Rows from block 2 of a small spectrogram enhancement model, named by matrix and row number. Each number is 500 + 25 x the weight over its row's rms, rounded and kept within 0 to 999. All counts start at 0. Numbers have three digits each.
After each channel's rows are labels from the 100 clips, of 14976, where the channel reaches its highest value: "strongest on" is what is common among them. Only what is clearly more common there than usual is listed. The data: drum patterns on synthesised drum kits.
# conv: 3x3 conv (model.enc.0.2.conv.weight, 64x64x3x3, each kernel summed), inputs 0-63

conv.33:505482538549481502487461499498491497512507510496493523541529480450513499500537499517509494503499493519483469419477515527551498473472467492518509486507532512482509487517500446506444504461496505
strongest on: closed hi-hat

conv.17:557505516505516502531548498473504506491528507542535472512496457514474554536505503483514531505499465518544475509532489464482514506508521508493451517497487483526524505490489520465512482502543549
strongest on: quiet level; ride cymbal

conv.27:475537494531455524503474482434496516548527516473501527523455507450498501506528540509516474519511499501504501492444500508511485466471462502533507490494454521492494468495486463501474480505486503
strongest on: closed hi-hat

conv.14:512502500525493536505472497515494482552509500493524488514477612506509506492503501512472502507523509497547507503479481522500502460519494482504519527490445502553509501479524500516488458499458498
strongest on: quiet level; high tom

conv.4:515552508581516505499483512520484506491507606506512501489495481512513517514481508511481517594509511517492499513508517506463513502494509513496508477501534512503511479501516514506506502511498514
strongest on: clipping; text has "clipped"

conv.38:513486497517505477457522519498514497510457506510478507486521433488511504516485487497498495510496502503410472475508515477510508518477485521465477409500523476453499500505497490506490497507536498
strongest on: high tom

conv.34:523526514528494463474521510499498525554500497522484564499529457500442499480509529501519508491489513472511504514489471493543520504486520501516528491523531512544480523554514513441508510483526509
strongest on: quiet level; thin (high-pass)

conv.6:497529416549507509519507499487477494493503470442501498528537489481509499503521477490522505485501509480505516500558528499518505518508525503530485522498510497499486550452500509507491522441453511
strongest on: quiet level

conv.19:453482509538478504531517505507519499552495517492508505500480462499511484494516520484502492498454477483461515491438515509522475569500487539473534446482473490480484481497474462522510511517525506
strongest on: thin (high-pass)

conv.28:486516526494469475472466537505493531483492503518549499511559535499510450523546463500483586490494521502504527501514495512467503506513522516514514546505489498507514509506522495531543513492516503
strongest on: rimshot

conv.2:463509524509489502459482476527495480465528499493492490527562536479521493494540483496475479497514504495490476486505507513555500459461510496511536543536530512465522498495515452538542532490507507
strongest on: cowbell

conv.44:467455466469501514494460491511542494450511515475513502446474528508508500480448482494507507533528489501520526529457493491474500479493473510542511477479471486484524486488489505517493479570517512
strongest on: reverberation; text has "room"; text has "reverberant"; clap

conv.3:514552450550518502525471502476484483524507488462520539498497507531478522481486504498521501511493503473502545550480499457512519519518485519554535529505504488538553513517517533498483528484510509
strongest on: reverberation; text has "room"; text has "reverberant"

conv.53:518515554536501507499464511510484513503518613528510502492480489504525513514510524522497506565500497518492484486499505525433505504502500513478504482514547527517499487521511495500499524507507512
strongest on: clipping; text has "clipped"

conv.43:469559444526496521544519496512492511541514504446510538511510498497486504483434515471507502518508499489513535533493520460529503457472493530533493478475514477520518476489483511503521468506509515
strongest on: quiet level; one drop

conv.37:501494505499499476456469514461482514564511510531472552493527506467460498515504520487508505501515541459509520509512461509474533506494527500542517533526475516568504521529505493488512531488518499
strongest on: clipping; text has "clipped"

conv.32:521452492514490518544480518478493502489508498482529475489461498482485499504502497513502513499476530481513517503451479526502528579485513524547468486527452509525504481469522541514482491495448470
strongest on: quiet level

conv.36:502537500536504512547521499512444506496534518484509474483522529496486506512495502514487513515508515499542521508570506526512517498529529497522495553517555524515507536454507516516510506469447518
strongest on: high tom

conv.11:515450524466510520499469512511592510479521486519516509488476524509540527507463516522466506484504506520515498498457504530484517501504498509504508501511471521494505462523506494517509507577547500
strongest on: rumble

conv.7:482538518511542472480546516507489492533502486536531518489519483513493525509509528506535502483497513538481495514535506520490489569488577506533498535505534492482532501505521535502510520493546502
strongest on: rimshot

conv.29:499449517444504502517518509514526509504512460519504506596529509507523514504554514515532506473495496512514503496449544516532509505515500515499503543503440516495501480518497493508504506508515519
strongest on: quiet level

conv.60:524462501518493470503497498485558494509483482486490562464499469506462482473468520491524489504447501484520525520500493474517476476522505499494534495485542500514504542517511489442491518554538517
strongest on: ride cymbal

conv.52:475529542516508481500499548487507464535536504521477498501497513476503526497492492533492492485528501504470503473469471518548509488552528491468513545518418509500491457492476513523463499497506505
strongest on: rimshot

conv.24:522479471524507477473536502510505494520484462498488511570552444506513509505537487499563504494481493507480487500507550487509502505522541513463487549503542491481483529507500482489496531490520522
strongest on: quiet level

conv.54:489522532500554481522565536502477500520525500530510479483528501514507535507520521509482485479522473510493489490466422525482525523510537516479515507521478489484484496510489536518521523477510444
strongest on: rimshot

conv.47:456572494506527510536558534481489513466487493537536455516468545516511515483491515519467492502481502517532503527491479490531510498468517524511490500489453476549515492494494514503478498510517523
strongest on: ride cymbal; mains hum

conv.15:434538499502506504482514511526482477466535495509564494521506535510515492462493525497538515506505488512477502503562525543514498492539486519472526563485509479480524506505519501531471506490509516
strongest on: quiet level

conv.59:485473475502519489496516511511514490438493483495462474508520474510527507519477465507493500504541533496473519508528546533503506512478568483500482482495462491413509512471511515530512512519491486
strongest on: quiet level

conv.10:491475505525502513520489513472496488525466502480528505509494594463492526493494494480508493509517495512562501497476479499550511503493529504539508522516501476580479513510484459499494480495512527
strongest on: low tom

conv.35:549491465542502517497518475522503499546543501500476522516516542517502511511479486473460492509530530480544518503467493520491530541462481462493508478520480510503537453501534505487514487515445487
strongest on: ride cymbal

conv.51:527558499498507494479473520458476516447506502495461493502502479486512483503519507507512476511496502488475518516494502486492483485516501515540503457470545533462556498484507474521504554492521429
strongest on: closed hi-hat

conv.40:505555508529497551460501504488457510507489497513516516516531478495495489520526507506534504494532505521496472476585504508511488504506507497518504515511554506495500562539503496490518534440505508
strongest on: quiet level

conv.46:539487518520508483522540498486502521510493501480444499483519531495506494506565495532478475510498515485490540500441502514546506456530542512455514536520468509536492455509497474501494484507495478
strongest on: rimshot

conv.56:546533559484503498532505518499507519531487503538504488522516514522473512529547543520499507474483534521485467504455447516467513509518446497467531491519484526476508527531521474506497500484491487
strongest on: quiet level